Weights of a small spectrogram autoencoder.
Training: adamw at rate 0.002, batches of 128.
Rows from block 2 of the encoder of a small spectrogram autoencoder, named by matrix and row number. Rows with one number belong to one channel. Each number is 128 + 24 x the weight over its row's rms, rounded and kept within 0 to 255. All counts start at 0. Numbers have three digits each.
After each channel's rows are labels from the 100 clips, of 14976, where the channel reaches its highest value: "responds to" is what is common among them. Only what is clearly more common there than usual is listed. The data: simulated sounds of rotating machines with and without faults. In brackets: how many of the 100, against the usual share in percent.
# convs0: expand pointwise conv (encoder.blocks.2.convs.0.weight, 160x40x1x1), inputs 0-39
# convs1: depthwise 3x3 conv (encoder.blocks.2.convs.1.weight, 160x1x3x3), a 3x3 kernel
# convs2: project pointwise conv (encoder.blocks.2.convs.2.weight, 40x160x1x1, transposed), outputs 0-39

convs0.126:131147105165151096107144211148150157132127121115094116131118150130150158157106078129138110120141123127125118140090121117
convs1.126:112125151126114157112121183
convs2.126:090100171135116150089129124077107100119130151158135158167141155134124172141110133160159135128107129134116106147121114171
responds to: speed: slow (65 vs 33.3); compressor (54 vs 12.1)

convs0.68:126142133178121103108122090107140085129166115128118114147139140119210148162130149122102121125107130115153160151146129115
convs1.68:121150146108103090111095107
convs2.68:108158122108146117129134135162112112098100170115136169136108110136166135125158150151132129131117104055104168120157138145
responds to: text has "speed" (93 vs 42.7); speed: medium (92 vs 33.1); turbine (85 vs 12.8)

convs0.8:111094146131107150130098121131105155127163115067097111141118087123133107127133142137149118159131168141123143166133136191
convs1.8:110105095121109096160155135
convs2.8:151163126139165187109131106153119158138113119098149164085143104126181130151128137144122117099131114138143152088148108124
responds to: quiet level (70 vs 28.6); gearbox (37 vs 12.4); turbine (32 vs 12.8)

convs0.24:112107082147134106163134158127136142166116151126122106140147131167083118116104078127146125137090115129116092136118073141
convs1.24:129142111143171152149166142
convs2.24:075116140105157170123138131109102165143094148145154133139104171114123150159147118163154144131116137111114135145135082167
responds to: muffled (low-pass) (94 vs 12.2); quiet level (83 vs 28.6); conveyor (35 vs 12.3)

convs0.157:124149088132151120132157108078160130117148164115108118093150122137150120155143113097107075099128117140141130083132167149
convs1.157:141122185130121139159141149
convs2.157:131105095127161108104104136116146107149125132133156114150137102061134102104122139135103112111116113141058146093151108120
responds to: clipping (99 vs 8); text has "clipped" (99 vs 8)

convs0.62:134103166128112104113160119125085133131162116124143081093114090152162100118146163141120111144160115095157145111140097150
convs1.62:137135138103086099158149146
convs2.62:112130171117126089162126143125068097150116132147099107165102129118091101119168127101111131113134139086126108125093117136
responds to: squeal (35 vs 13.8); gearbox (33 vs 12.4); machine: compressor (31 vs 12.1); clipping (30 vs 8)

convs0.109:102156164109138126112140114134115129137179168172111135130114134165130118125122151169158140147121152085142117167114086156
convs1.109:129171108177135144125132115
convs2.109:087145142137130137148120150157103156127078164153127121145111162120116160155116098152149177161115135137125143148120093167
responds to: muffled (low-pass) (100 vs 12.2); quiet level (85 vs 28.6); piston engine (39 vs 12.6)

convs0.141:129088155143112128160118058142127130144112102146160136152113124112130115163100110137158118125092147101188118131132104125
convs1.141:108141131111173163106148139
convs2.141:141114125139154142150041138122132134146144135082129117146089117188131144118145107150120112118147126157130101140134103109
responds to: piston engine (68 vs 12.6); speed: slow (62 vs 33.3)

convs0.87:106126135135159118145136093118109138113141151059104137129115096127124163051129148139138143093130155124121157108144143137
convs1.87:158120088141114081132137127
convs2.87:143137092133118176092116110106124115148146158103180161093133107101116145110149160136127097098136106122119103119169148154
responds to: state: faulty (83 vs 54.8); rattle (63 vs 13.8); compressor (54 vs 12.1); piston engine (32 vs 12.6)

convs0.148:132145124122094091147110164128092126101109131127095130159108145161134114132079147091109135156186093108120130137096134136
convs1.148:164124128179150139149114136
convs2.148:135146149088104127096146150150111083106089101162151147125120143108132166170163107111134141141110145151095111139125090112
responds to: piston engine (73 vs 12.6); speed: medium (65 vs 33.1)

convs0.91:134097171110108116142130105114098140145146140130114160131104105144101143071148167116138159145139127099166085170125108127
convs1.91:136112145077088140138140131
convs2.91:154097140130134127100114141105086109147135067106094135110089109141148088112122157126106077171116137105132124118112119132
responds to: state: faulty (90 vs 54.8); rattle (70 vs 13.8); speed: slow (62 vs 33.3); compressor (44 vs 12.1)

convs0.55:137104137112106124134111162148137187109097148115146121085132116154099167082116143170114143111126119084111126128106160115
convs1.55:140115118117083102158152149
convs2.55:121082138109118120104129134147071095178146123120142141087119135143158103161158185121129116127105138134139101152142111113
responds to: quiet level (63 vs 28.6); electric motor (37 vs 12.4)

convs0.147:170095161134118099130155139079152067132142136100118137132101095129114154138139114130109146147133118099144109122143137071
convs1.147:148122180124121171133128122
convs2.147:151104124144139105159126159105117106151139097137118128123127103076173122121146147118098115163135129162075141081160124113
responds to: clipping (62 vs 8); text has "clipped" (62 vs 8); piston engine (53 vs 12.6)

convs0.69:103144131120139174159086110087148131184142124143158103134095135163106105130107128158145097107154110123119096144119111109
convs1.69:134127126123190092130131126
convs2.69:109161087128081125113087083099136142120074131124094088160107145108108154133159143146136135117142113139136124136161123129
responds to: piston engine (80 vs 12.6)

convs0.36:133134130143130131113139152128107129134063082111154147137125099100116120121160124128061114145136123119112123077174121109
convs1.36:099117133095089095130127150
convs2.36:102137119112084142117136141160133125126149155167130152130132144149120153134154139169177185124114152097156143174131117109
responds to: thin (high-pass) (59 vs 12.4); gearbox (33 vs 12.4)

convs0.144:177170143152106118130142158110157143136095095126114120164156120131125139140082108125088128171092161134143145123121161133
convs1.144:122178131155130103142108156
convs2.144:135093120109104141064112125135094103117126102129119099152126085119141116106075150116133105159138145115088148105101124151
responds to: reverberation (61 vs 35); text has "reverberant" (61 vs 35); clipping (56 vs 8); text has "clipped" (56 vs 8)

convs0.129:115140150155168092124135148157173111099145149153131147132109156125155121093114144171134129080135101161131116102103161145
convs1.129:121114102177168125133137116
convs2.129:079139140090121150148109152156120155118105139147146153112098176149138164152154115154119150153151133103109136154128077130
responds to: muffled (low-pass) (100 vs 12.2); quiet level (80 vs 28.6); conveyor (37 vs 12.3)

convs0.22:128167179179145089139116091098149095106116179139132096108140138136120117112122139150110123103095127155134149122140154147
convs1.22:150171135169126115145152137
convs2.22:106123143112151159150082141141137133142106153113099177126076139090104135177107115153149142109144123097122114118146115162
responds to: quiet level (67 vs 28.6); thin (high-pass) (36 vs 12.4); gearbox (33 vs 12.4)

convs0.34:124132159114178141166113077121115141117151173128162117127152127125123131137095103123139111132091094177117174124110111129
convs1.34:108105142074099126124112131
convs2.34:143082135119171145151105157140155088144187123105131120140149125161143136121145146102121124125094103145098147134077129112
responds to: conveyor (52 vs 12.3); rattle (39 vs 13.8)

convs0.27:122119140116129151136137089105132091137135111172156125137150093117107130132173145180109165109103132135125149175171103119
convs1.27:114149116148111096120123179
convs2.27:156141141185167136169123107122094119112101160112119127129170118150140146129158113134114096089119146168159120106149125104
responds to: speed: slow (82 vs 33.3); compressor (56 vs 12.1); piston engine (32 vs 12.6)

convs0.110:120158135166142145142143105164137097127119105104171102121143167136170129122142114168102140097110118091125142127159179124
convs1.110:136189140131107124118104116
convs2.110:150110148103088135180099162137109126129111116111114148100067100082129145150133118108103118128137117118130141114098124173
responds to: thin (high-pass) (86 vs 12.4); gearbox (43 vs 12.4); turbine (35 vs 12.8)

convs0.135:136101121102137130124105167139126110133105137093135114106120122182180118109150082129131107167082137124153123107137085110
convs1.135:164126158168125153143138149
convs2.135:141136128110123107173131101129130140206158162135130119117169117154123108142138100144092113088160126107102115130142140153
responds to: piston engine (99 vs 12.6)

convs0.142:119113049131135115135098173129154116138133129124131112132131097110125123105086116084100103133145121100146171136097105124
convs1.142:160171163123123128108111109
convs2.142:150162126143123119137154095093119134153134121148119128196165122112173134085135153118097133136134128139112112073111106134
responds to: reverberation (60 vs 35); text has "room" (60 vs 35); text has "reverberant" (60 vs 35); clipping (46 vs 8)

convs0.14:135119132150127111141119159117124132137134107075169105120131151160120148121123192119121117110110114193088126108120167136
convs1.14:108142130080173136135118126
convs2.14:148086146137145098143153107149136117089098126155106113160191150136119126117079109085149100110124125101118114117114123147
responds to: speed: slow (73 vs 33.3); piston engine (66 vs 12.6)

convs0.40:126132137138146089133162066132125124179130136131161135150123123147109175154156113194110149132150136152133123136123109123
convs1.40:130122111160163153100093123
convs2.40:142091095083107153113135157144138161092091141170122108110079127139135145141113126111095118114132124133129118105085106165
responds to: quiet level (74 vs 28.6); muffled (low-pass) (63 vs 12.2); compressor (50 vs 12.1)

convs0.156:133103099107146123122139090131122093145138099162144129081160133162131115123153121207123142097098130120111137127129126162
convs1.156:134081133098122103133092131
convs2.156:144112098116122139103136118114130116131149133132161121146122092116142112113107202117109110099158104065127147094144136096
responds to: state: faulty (93 vs 54.8); rattle (48 vs 13.8); squeal (44 vs 13.8); grinding (37 vs 14)

convs0.13:199125173157119168119105140147150154133129164121104137161137113122111170151132147141104133128135156132099134120127174131
convs1.13:127123134118084183124125137
convs2.13:129133092104119100123106126151104117148130148137165139105118140086192110154155113117124138131098154123116092122190115110
responds to: state: faulty (83 vs 54.8); rattle (62 vs 13.8); piston engine (30 vs 12.6)

convs0.9:137133124142079136140113094118167171159164103118118117188155138144133124167082131116152119154105154132125132113126130153
convs1.9:111091117131176144135156121
convs2.9:140103119154108078163146087108152124157136131145141127111126120096147101135115105140117104125134164207131157113123117136
responds to: gearbox (51 vs 12.4)

convs0.45:133142119104088151122075105124159151088121104156102070156130133130145133129171081120134131128121121125120130148155130087
convs1.45:119113131096069120141138131
convs2.45:139136134134176124150144141102155160152127105136102136128092128130174091094194157128114129131143165123147101120121157124
responds to: gearbox (31 vs 12.4)

convs0.140:120148123115140134149135168122113154120114096112120074095108132168104094116127090065124105113154131097134126103115160119
convs1.140:106150100162165143123122153
convs2.140:130123117150135133092138145094135127143116100128146117169103074114164114113120156120078084138168140134080144112150124116
responds to: clipping (73 vs 8); text has "clipped" (72 vs 8); muffled (low-pass) (29 vs 12.2)

convs0.105:134117112088145171140123183108128135123142107126142130136130143199135133135166116131137152128110149116091148127166137079
convs1.105:103116105162106102094109119
convs2.105:122085103139137149145126087113158157123126111157107107119124144075091101111105080125116111103147134181148113141112130142
responds to: compressor (68 vs 12.1)

convs0.51:137157147156164124125187118163096105139113132108113120126190149142138123111122105109130147107123151149110170123170112153
convs1.51:139097114154147175125107143
convs2.51:089128147108142134152140139159087136142116133178188123132115151121141158169139094140130145119106125100108124129108106178
responds to: muffled (low-pass) (68 vs 12.2); quiet level (58 vs 28.6); conveyor (47 vs 12.3)

convs0.124:128135126099117055145121157111161145137120175115122156145104118114147135120107130163121163106125119103128141115100169171
convs1.124:128119126109095109143180146
convs2.124:105104112100121104115159115115070107129123113120114093121156121177135115140147146121118110163108124104152059132157130116
responds to: gearbox (54 vs 12.4)

convs0.155:125145121154141108055098148120120119113113149166109100119091116119087124135094118152115121126183144153135098153113124130
convs1.155:142140147193136127139125136
convs2.155:114153142122145130105079097136138105156088146114125093157114116095117173159158161154157115142157116132135124136174108137
responds to: speed: medium (67 vs 33.1); piston engine (65 vs 12.6)

convs0.82:122074133173098110173139123125100131113125087126147117136155168152138147156117163075129167131150145109139117139125122129
convs1.82:138119134115154190111129129
convs2.82:093130126092150124121125139139109160089121162179155124158084161122122155158143143145148141149124140152103093144116116171
responds to: muffled (low-pass) (98 vs 12.2); quiet level (69 vs 28.6); conveyor (50 vs 12.3)

convs0.73:116112059162104150160116146120130149139126109143075102110083140164165135115166146111112130113153147131123124135117128146
convs1.73:142121125195128109129130132
convs2.73:121102148141126105135148152122119144103147103212124118105160151115142125152076137118139114129095151104106151132091137131
responds to: piston engine (80 vs 12.6); speed: slow (72 vs 33.3)

convs0.39:161084154102114137148101165120107159111093173076126150093107131096139132107139119157146143088140128116113142130135141142
convs1.39:133122132123112120115063109
convs2.39:125123149100122164155090148142150117127149129116153178137106128059117136135108085120150140091154125163113160130111131132
responds to: electric motor (32 vs 12.4)

convs0.134:091116094116138101148095136152137145074095099116142112139152155137123113153099141185150137088103136169139131120118130116
convs1.134:126109113130151190118133116
convs2.134:103137151101098136158110111194131140125107153138127135144118155122123146156153141161125168135131113111103123154084071138
responds to: muffled (low-pass) (100 vs 12.2); quiet level (81 vs 28.6); conveyor (35 vs 12.3)

convs0.112:111104133183138104129151121123169095121111170109153117137126102159096136138186133137100176128146149137140151121156128130
convs1.112:109144093149171142105128110
convs2.112:099099150129166148151147146161106124127141136135143132114097127114143139170157114119099127110073121100139098143085082158
responds to: speed: slow (77 vs 33.3); compressor (71 vs 12.1); muffled (low-pass) (49 vs 12.2)

convs0.108:135111110127094159122126089145144138137121167107097093129121134140104118134086132108128189157135130109172160141137141176
convs1.108:166134156106127145133097162
convs2.108:120124144153115137108102137157106112121086142160085141162134124186122159160089106138121135136122087131130129131110071133
responds to: thin (high-pass) (57 vs 12.4); compressor (34 vs 12.1)

convs0.49:120134111119104148098157088127067136137162138143105123111077098135114127163127179117123151131140151155104137112143098146
convs1.49:139142155079114092129134112
convs2.49:079160111104120131165096156142130134103108120127144131133083140084100108132182121132118149141094142091107137141124133166
responds to: gearbox (65 vs 12.4)

convs0.78:141141125125133129082142156159134112118158101094073129107165113092101149118080083103133127126121123096102121131149116108
convs1.78:107124094116106082113137105
convs2.78:123120100133110116114112099102153175134102092095135158132064149124160105121141125156158123108154151150161101117126100121
responds to: compressor (41 vs 12.1)

convs0.33:099115144153146092159130164088149137140102112089115077100138165129091113144113148129145122112115140130113115103099175122
convs1.33:138123135099142142170131083
convs2.33:118155123136163133166130140138131102120099160140114106138131127152123143137148075132117144074094138136190123077147123127
responds to: rattle (52 vs 13.8); compressor (32 vs 12.1)

convs0.2:142115103125141082128144083123103101140113135171129157122107146143112116089139125138126132103131111076105097108143079088
convs1.2:135135127127105110097071124
convs2.2:169105100150122104116139105114159120123149128127179125126178099118140124102091140140100092105158092119130153100133126090
responds to: speed: fast (70 vs 33.6); turbine (67 vs 12.8); thin (high-pass) (37 vs 12.4)

convs0.20:131108113164127087103117168137102117108135158134177115138130126130113138150099183130132123117183107142104084134101148129
convs1.20:135153124183162120129141135
convs2.20:113159134107138159115115121137108129142077131140092110135117151133115178174153170143155130151129117169137120142176101112
responds to: speed: medium (68 vs 33.1); piston engine (62 vs 12.6)

convs0.37:102140133144110095141134170151108127105164111148115131112115159139143097130133193162152145103147103085144103155148130150
convs1.37:124116151089093147107119157
convs2.37:177090099153162124114130103123121145127116118122142106155127090132112112092092102154115073111119111103113141106090159120
responds to: speed: slow (67 vs 33.3); compressor (41 vs 12.1); piston engine (38 vs 12.6)

convs0.111:136123097118109149096155126098105137166154172097134114134089124120122084087127137123122099150132105070125153126120161128
convs1.111:127080108165114107120128149
convs2.111:150134093139130083131131124128119110158099173113117130186149128165118118174124140180148129098106139138147131113134101094
responds to: speed: slow (65 vs 33.3); piston engine (44 vs 12.6)

convs0.98:121130101140099099119138135108122129127107113120171109103143120134128127143110019147115114135152111128112130111124123164
convs1.98:124145127135172135119077116
convs2.98:113128134123148103121111142090098136160120121099082116139153122141153129108112110135121099168047123130144087105128138115
responds to: air leak (42 vs 13.8); clipping (32 vs 8); text has "clipped" (32 vs 8); machine: gearbox (30 vs 12.4)

convs0.74:136100119110075085107137136132165120122095165162127130099156133149117131157132158119119114074113122126108172128105113098
convs1.74:129128120117084183130128124
convs2.74:131147107112092103135144111137167167167134097143129078140083159089128141117127132114084107134127142132086108120158113128
responds to: compressor (41 vs 12.1); muffled (low-pass) (35 vs 12.2); piston engine (30 vs 12.6)

convs0.136:110097145137137111194092117102122142102144122112152097127172159141159146125138163123127112111127107180099126119107151149
convs1.136:126121124190095120119128133
convs2.136:139164142134111144156063106087139113106146075118119152128090136123102145125145113155132117137140121125124090163165149106
responds to: speed: slow (68 vs 33.3); piston engine (66 vs 12.6); rattle (45 vs 13.8)

convs0.95:121111088104059153115152148133135146152130116145082150111102130142145145114143111095114135114122170128148169134149090115
convs1.95:108125114068118151125121110
convs2.95:123139129092107124135137154138104107104133117076094145096103139069128128121153140117139111147141120169117079114158142087
responds to: thin (high-pass) (35 vs 12.4); gearbox (33 vs 12.4)

convs0.52:142158122140083102158102111114128126095158116137132114123131168119113169152127102094132145145126122122049113142132160133
convs1.52:133102119153069113130133123
convs2.52:123103164120149134146125123125122093163138144097146169084115158176134074172153121109128126110126149099139130146112107149
responds to: conveyor (32 vs 12.3)

convs0.17:158111139136110120163147120119099134123114070130132134148119129139120120143098087108106087161121149119178117115102171083
convs1.17:117158136160177136121150121
convs2.17:146116110152148138112133141093122106134111097116147121143136101109170092110135143098083077140151124142076130078128116110
responds to: clipping (86 vs 8); text has "clipped" (86 vs 8)

convs0.146:139136174093113099145165109075132149136135147096124136120116135119142143142197111136127124144132175099123123108124112165
convs1.146:155176133122128115107095109
convs2.146:097094111105149138148074141147125135115119134103135152132133140080066114121152093098137171107114113135102136153107117122
responds to: speed: slow (98 vs 33.3); turbine (54 vs 12.8); compressor (40 vs 12.1)

convs0.16:115121102136124148074135120130113164067163147154136088119147139149085112097095110135148140156109149110137096121112129138
convs1.16:162125117150165127158118096
convs2.16:076122151115120192113130144128099115114112184143142147130137130124129143151120059165149145118102146125126117119138121144
responds to: quiet level (87 vs 28.6); muffled (low-pass) (78 vs 12.2); conveyor (31 vs 12.3)

convs0.132:105143154142135145116146094145167142141155128155157108133172148135145131120153160163162151125101198108154144140132114133
convs1.132:121111114123093112144174155
convs2.132:141123135146152116143115130063113112161105091120139142107135113107122132153162120145124073175074128160126119112138113140
responds to: thin (high-pass) (92 vs 12.4); quiet level (67 vs 28.6); gearbox (44 vs 12.4)